python train.py --arch="coatnet" --model="image embedding model" --dataset="abstract colour fields from 500 small random pattern networks" --train_examples=203450 --image_size=64 --crop_scale_min=1 --horizontal_flip=false --targets=["generator"] --num_classes=500 --embedding_dim=64 --norm="layernorm" --norm_position="sandwich" --activation="quick_gelu" --mlp_ratio=4 --head_dim=32 --fused_qkv=true --qk_norm=true --parallel_block=false --inner_norm=false --drop_path=0.05 --patch_size=[4, 4] --conv_stem=false --depths=[4, 8, 4] --widths=[48, 96, 192] --am_softmax_margin=0.3 --am_softmax_scale=30 --init="trunc_normal_002" --residual_init="scaled_by_depth" --optimizer="adamw" --lr=0.0012 --beta1=0.95 --beta2=0.999 --eps=1e-08 --grad_clip=1.0 --steps=7900 --batch_size=256 --epochs=9.9 --lr_schedule="cosine" --final_lr_fraction=0 --warmup_steps=1580 --weight_decay=0.2
Rows from block 13, named by matrix and row number. Rows with one number belong to one neuron. Each number is 128 + 24 x the weight over its row's rms, rounded and kept within 0 to 255. All counts start at 0. Numbers have three digits each. After the name is the row's rms in percent of the matrix's.
# fc1: MLP up (model.blocks.13.mlp.fc1.weight, 768x192), inputs 0-191
# fc2: MLP down (model.blocks.13.mlp.fc2.weight, 192x768, transposed), outputs 0-191
fc1.749 100:173119168137125109117086124059099180128163114075130141129107166161125148081133142129087111114114160095103155156123111110124127160178063108130101142137142133153129164133073159140155130163133111093113097138103117112107137104134097115149138085136148123159096107127109112110136181149151120124174139168133140142114093107145095120131105118113086152156116132146147146114145104122141100118146127098150126104134131144139146130147115139136118146151198117169143144129127103127142090113126149147134107125111140106154123137081109126111110123146137122131140119175141183145125095147112090146
fc1.750 097:115165123166126091111143148097112127123170118104168139177100132130141109128146150115085121122138100146053098131119129129160121103151098126130149125108152098168111123122124132110119128138130127148120132150119122136105130095131114083119127121188100131155092139138119108105149157154145143094148180174144089126133088099116130130096109136124145087103118093143128182103099058127142135101117169170153067116153135152100146142183103105125162158140118136149126123123084099114132154104116132123162130144105130141147142140080089148122143149146145140142147111154144132130098172134111122131
fc1.751 085:123207164116164121116151149069115160133182108146162161138116101118140105094152141119118127112150103083095091151116119111141106122103117100089152126092122133145109177147117174144109116157118123136129140135138110115102115103155112097141110102102097130162085126105128112177128180119121160109106154181115124123161138134145098129141147127125134145156131116192114166102104113118119101136097124121184120120128099127181136162118140120151124094125143132117142158145115123103106145120107126132141138114103152110152142125084120108125142120180149131123091110183126153095124113130120088135
fc1.752 097:108137173159197079147140084134114133160166099116107107117095123118147109145132133117105138124092141125104117097094125104118126097077101131132080140166132125150138190106144126166127116108136105154122189131102146137154133166142101105160082143131130133122111144114154120160090126121132127116120119167133120076142146124124152164132113083129147107185171125159044115078100115094120131131134121130148120112164156132126130079155161103144122098116154140158110129118147147152174129126146112144140136149138121126141142115102124130172087142136128129132128125115109159102120139121141145133
fc1.753 109:165115141124126127167125127155107136160163097146103135150084102145156086120106138135107107157086124130062101101088135147103139124093059127130131145113092143152091167099147117136095113109151112136128187093104147138132172135124117099119081166178120112133113159126095162106112140161156090131139147186151092120136103123144130172111178123136144116110151111111091148098093083123144141108096132147168110114140156122115135085179143113134120102133114151133094134141124138148163119119161123122115170148126152130136160118091122123121119157129116116134124109129140147136109155131141127111
fc1.754 101:134153138141164156152148110109103141147117125114138130180079176169167165125148147121135093113119162126085123109090115107093131154123102119153129149096116128133086183152139128138117131109140099124118197111132122147105121149120120158145100157090126148134130150072132166156131105140162095123137170174139121099146150119121111150124163128077121142140133089140095128100132107128101165129154098149143123111116105124120137122184167137133112104111131105125139130111094092103128116114121096139143093096105103129136149158079112083127107164131173154137112134167155132090143118130108096113
fc1.755 101:127165123153119126147146108164079165119125118125129118159071147142122104122158170139115140133084164117107077118103093135137127099104128145130086111131094160108131146136164102107163147105131149119156146135114137151131081159157076112164139114103100069117103144149134137147131148148134108128155127145151101110146111069127151106096141107142124118122146131114117122085147128083137144175069149147167122132125154148126143148153102161127072108098124124168111131147132130104155134110129144081163126126125120149156130119088078121132110125106127148128176113136142169107083140114104156120
fc1.756 093:127160120139114151091109110120099148135170126107124172161119146142130171160130127097128089106124108118141157124123106090116133141132119107081143119137103125142100118161120157116119115123165084105099133140127080117091123117098084151127118130096118131086102090118132120165189139150133150115149165158133112116155123110122105113162157126110107172129133156162112139122086126115074189088160136142180133108104071160131133175133092142156125146148096135122127125119100141120134098126127123125143140140117134147126143176115120122199109153121158149156117140181091139136126155138127099124
fc1.758 101:156139132157132131161127139143126152112115130157082104151136126132133134151092145108151086151104145123123104173116115154144137096095116122080105136166097130100117151113139134137156088114145087123130117123150139156109153170133089150097130168110072160138100158133123166175158144135155105159085119133136083114136141100116157123114183135151129168120197119107124117145130166105102135090072111132125132119095123130134121103127093109178115117115113122165095101091126129106135110121118133137150190142108082153130151134132158096151111160109120152162124156142106129090133129129116107105
fc1.759 088:143146139132119078135154106150126141155137134123122150148122110156141128104135169137159122150135108117099105156145102160128105114136112130142120120130076154131089099140132097133105143094144073142103197125107127151140125112143092087144123158167093171116120148095102125145126117146124096141116128165151111099180123086125139138149106136151107134115176168143086108130088146153112162088132128176112134109094133108134149107148143127151146144125119120138148153115095118116175128096165114085175171110190131134127128149130133116173106145102136149127123133128143116122087141083117152067
fc1.760 089:102158135160168105121128110116066140118154075122094149121064137170151140104102135144155126113130145103131141102116123124102130148099111126157086140156109127141108169186108161147116106099116129146142133112097149090132101135121093120135119128086163117129125105151107115138106137117117105163113145173118108116162116118138115135134093111143108142157127142172111160158117133118058109123146123141136128093151112150163137159161145161172116141146191133127093144149126131140166148107143084139128097100100133117150140138153088147162112135138127117164145137167060151149147124139140111114
fc1.761 103:152136160149126098158090112145103140121137121112135121167128141178150113112139123120138119139099134141084124096113122131082176106115101086082116141164133116149105121126146116125138129124166082119103203114111169135129140151157120105107078145118131148135104138128121142099121181149164072123128143149170122107134101151136138176140152111101147183129182135150066113116153106135125172124145067122129102096147106146117140109183149106123098130101110144137150152111146145129169090123153130138107123126159109147121138139109121115118061135112140138157127152141106133128140138142124135134
fc1.762 095:179114151119135161114139157115117162103138116120133155124095111161101103087157203089091123130144135106075127105121113104110163138129106133113130126112120140132114141098080162108147123130150123106134090121100123130085136126133082124099090097160107154150111151135080088132140147134146114096146133184094154147165086140183077174125137157136120150110160116115155151105091130128138170087104119143140123106115152121176143139127156121156145126145108134138107161129104126124132111125164093122100134155140142118158148156129156122129139092188133103141126099128140138134138122160132098138
fc1.763 091:136130151128094134156106125123106189100127143139124141137129105115098129111131165081092105093136139115075110148108086115156129141138126121090132152142093118135143133157098140106185138113159105123144134105139118090095180131110080153136152082131106090124104101147127106153173176133166161123139114150122065140108072152129128136102129075102148135137133162111144143126108142128122148122099153095171092144097092117168151147131122158114155126136086146118132146117118108143108119142131134123125170143114078149121120135110124084123101137179160123119164105156153154145132124119141143138
fc1.764 104:114149113141176129191128146148121123121123108080108121170114164186143158097175116146120132115110130148108141155153097135143149133138123128117131116150139123129088112171111144183131103082123127172138181109147171115085138112120100114101144120159110098131103100144105144143143108110121099148131171132159150126125092103119113105134096113132065127141124115115097128106148129158107147085105129124105152085157139142151117123151126135117182147161150124131140139132073119085134128083121131099156123086128087136122122137151139114145101105104122166162132128177102125126107140126117156087
fc1.765 095:077147122140139148154094166118137126133138112056108147158093135166155139130125141157119107091131128128141147105103169129163168125110115153116117123144115136122092124159138118131114107118097153142153118123078131118108121127116110082099103159130123108138117118130116142123174128138108129131153160158110127129187070127115112134165140124122078155167113144129145115156116089167094105085154108149122165125143090174126130164119135181116150164155153134111139137125111124155140147143159114096144095133077120122161124142128091159125080157112145138189105148152111111108103117109127114094
fc2.749 100:095154078119126152084160130122081136114104095111121134155150139122107149111162138133115126152128095140164146161179154115119108149144130090112069112128165142094123112108130105099119111113102143140111116184099130097142121125134136107074118176120119139142106144182125126103092142136139130123145094161130090104147125125118123173133114164145112104116141159151117131137175124077134121155121141146133135140136137095123109141125117139095116150091143132129160117173144114141146120085109112093132157162100122184142142133115128135126172119147127134073095159129094123099121195167110157146
fc2.750 094:138136111090098142084185152147155140128143131167143122126122160104140080132081098177180133114135093133141161107144075130148141155123110145140127136108142121165097172100134134132125149142118139132133126108092100101165113177134119132101167127108123093092106070124154109138118128122070138121141156118092152099090095127103173142151138147152126110121162131114139102125101125126118109116141113114178146125113132172129164132133112122125129124121115094114123101128148130167126114113121139121155154131173132111134106092131134140115168155117136103085098090182111140168066141105148114136
fc2.751 075:120121133123075096133170112116084138114125177138117143140145128172114129135146162152159120133092146156175116118101081166150136085122141161109119133095136143080146118161123111165158105189122142095168109107089124112136137177124123091124124137166106120094101116094110116141158115122115110157098121113089142140135103121119143126107125124117108143113144130151143143161141117135112091108182108123131127170130126144131116110143150117142129172120112132127133131144139107128165158137134113110153069119153150109172160100119122158103149105095139051160098147094156111126114109105137119176
fc2.752 092:153134199185177099164115115161171092120101110090127133124133116142111092147160141117126115091130121123135121139145116062147125107119127123110126128177117136109120135136134110112121125169098109159112128121115093140108112158088132102104135121140110093130148100098104140117121182138165147154129128113152137113128162088148123152132151100074094154131119126097149113117155099144159097156127160154123141149167170095150126103114108084162121141088101111154161136125149147093103111112138149104094186117115161103172151112143162112133105111149137094152127120154107126110121124133140106146
fc2.753 104:185097133108110161132137112157123112095157113124145106111085132082119144146157125106132133144127118139097134102128085091115112140083151137131083136153127136135150149122160143101134187131149121138154149122132170092156096170099154117103142165099126068089134141144128093161095089118137115105127183134151127095095114097121155154133123113095118142118145136123148100124149155107163094173153096158136107109126132127168105116119141128149094163138133158117118122161102152179129107148151111140106149135132127124151099140127127128083130109146108133122105109161156132142081159096173134172
fc2.754 095:109144183139148138152132139111157142131114134161158055112111097118129079140107118126111135109119181093139170094110150089141150134114106153130112138132128162134125161138121115153180174135124135154157111128104149219152143124144119143140149139149071128110160121136138102134106093140116098131140142106114158123119113100095154099138127087174143127168129160128120110137109182139095123110107149111159112132147138175157108086101104109111099139136126125162099114110115134144106095143139110115104110115130167143094150124112116108102155128096151127150118090147150076108117148118126143128
fc2.755 103:142084156102159121157092117101130137145161152110119123129209089144151158155110135110123121148154125126144165123113143134113122110092087134143149138108102143150156122132151119136135118126121123162121143101168136120142159120104144163111124148186166175121154139097137134116154127086125136131131111136068107123140144138121113168154128118129144157146123151128077150146105086150069116125147140139116108165106141101088109104095121125140138141140071125091097116100150125132117124168160126140080113100123134112120117132124117161072116132162151084161106128121171098144154125136111179097
fc2.756 084:142115130145117133169136153133079169111133117112098114147068120131121164135137140124100150135168124132144089082141157126135111098098121144084176087126146094129093106135119134104146169104140111125104125136151133132150144110142145133104104161122153153115086114102133107154140123104158144136093129167182123104104150140096140132103179111106126106153167156123155157175082152146092124112142125121160124153165120118105153156142168109151115129131033103139075124101113130112139125165128114139128155104118151141123157156099135091144134137110133144152120129120123126104124124129109073121
fc2.758 095:128086115112161132190111130140103150136126133128110133141147138126090178154143135114108127125112130127114164214115111057147121160128146120090129109129137105104113138119101150146164137150086188131165115080130128058142106142096125131101159137148104107117111134100144140152133128127131118121106144131137126100116191094096144149119102136129118160116151123178121160140141122089123098129121108145158153185107164126164086097094130116147148122144140160135123145131097102156110147145105125092154144125116103115154173159140108103154104122136147150116141106155138119109119115123123123160
fc2.759 075:115163121088152135132117134153180120159130143122123118133144128159122150123150120124122111130137147127110122123162149120108121172172129106166095146134117124148154088112132154111111114154060164132106201096143170065084090141079142136108116134151090131173106189134171111080100126113104180139149139151117145146115114154121142126133151097125093181115101132093138097106158125150119143122121117146102120101115141081123162121140101107110109109101171125144169112144108118114126167125139145116113134137107099108107139123129115141094096152120131145146151111076125154113119121143147137127
fc2.760 085:162136146114117114135131143117125126126122118149132141143150123161126118095136139109142108094163152103110108137125092115101105121170110108113107173072166134139161150136171119117158120145142100080104150121122159168101153136182103176076143113136086119150102108105104108115144145128131172108127142102113142142141093159169104117152126165116116142077126106130167163110157102114135166089113123114113093135084128130102143133095099142098150166164119099101148146167129132140151150108129109147112159131137142149161088071106147148082160122150159134129094112131115140137132146085097120109
fc2.761 118:171139120160115125116155140136116117091128106094186119151140150089131092193121119149126104096140104141157115129131150088132065133134146127084085116124124164128106133097145106169119150172119181101138199157102114146154117118130154144140119115098119128101117126113114157154135141121100145094165125117120137128084143109098125102125126113122089153154133105131128123134166126092120106095147160134096121140117097144146114089134136064107084115109125116135088110150132117148151138109107126112101132161125156175153134108156132144136143106135131140129119146168130144149152189140165120171
fc2.762 100:127172097108116148137119116171113121142119149119121103109154170149129165137161089124168127148093112146161144147134136111098128136096091207141128114131107086091158121162154105137114100148096112114117136146096099109133142137135159091127124150095153099135118122129116138178141136093134101107113120110119147090132132131121152106116165221115154097132124094160136132164113114133118134132139133129143149132140152117074153149138117111171117126157101173088145150139142098117139125145126148133163088116093122138161086090088112142131176143114106128137096105108107149099118128099120097119
fc2.763 098:098140101147103140153144165135112106087131161152112136091182127133166128157106152146155084158123134112175132131147152137119143111126085134100103107133152072116134125142134106146115036119145143150130112145141104133114125128107113122126100130135136163125135086174124122133125129140123111136097109146104129156163108166115133136153129154146134131164085135112126131164113121124095139112105130115074138140125132114092143104162071135165141163102121122117134184134133106107148132109119104133124090117147135143136102089180098116181182124093088127149115161127070138144146136145127153108
fc2.764 107:127093115093092151176107107102107152124185160092099136123124085092176095112117123115104158140166108120125105123126140147101153124078108131091138158093129196159115156138143119121123075124128141144152104150142167095158113140118143170135158154103120111131090100128173114130119111140111139145129121149129132129078094130111129143117138125175141122108155145103163141145094136140145105152166105133102120161111132107160097125170139150153092129115122109161118119151131112108141096152163100141092165130108130115136173167141131136075117156152131112142119124146156088140141095129143132098
fc2.765 091:138073134153145090133115072102119121101127124136128121148173110145130128092132103080156135115157159147106100143079067088125147116129134117142127107142102128153194182106135073087146173112120096120108100139127166116144158154123114161117167150142132140128126122110138137155142123108147097139076142123127097154118166143149134159136113144122137159100128116136136119149127122081179156148117119129116080137103120104120124121129124141146109129117126119115127137148136108129114135137137130115123146109163118069151180126105146055111089118146163168133158148096115131113125101164155126129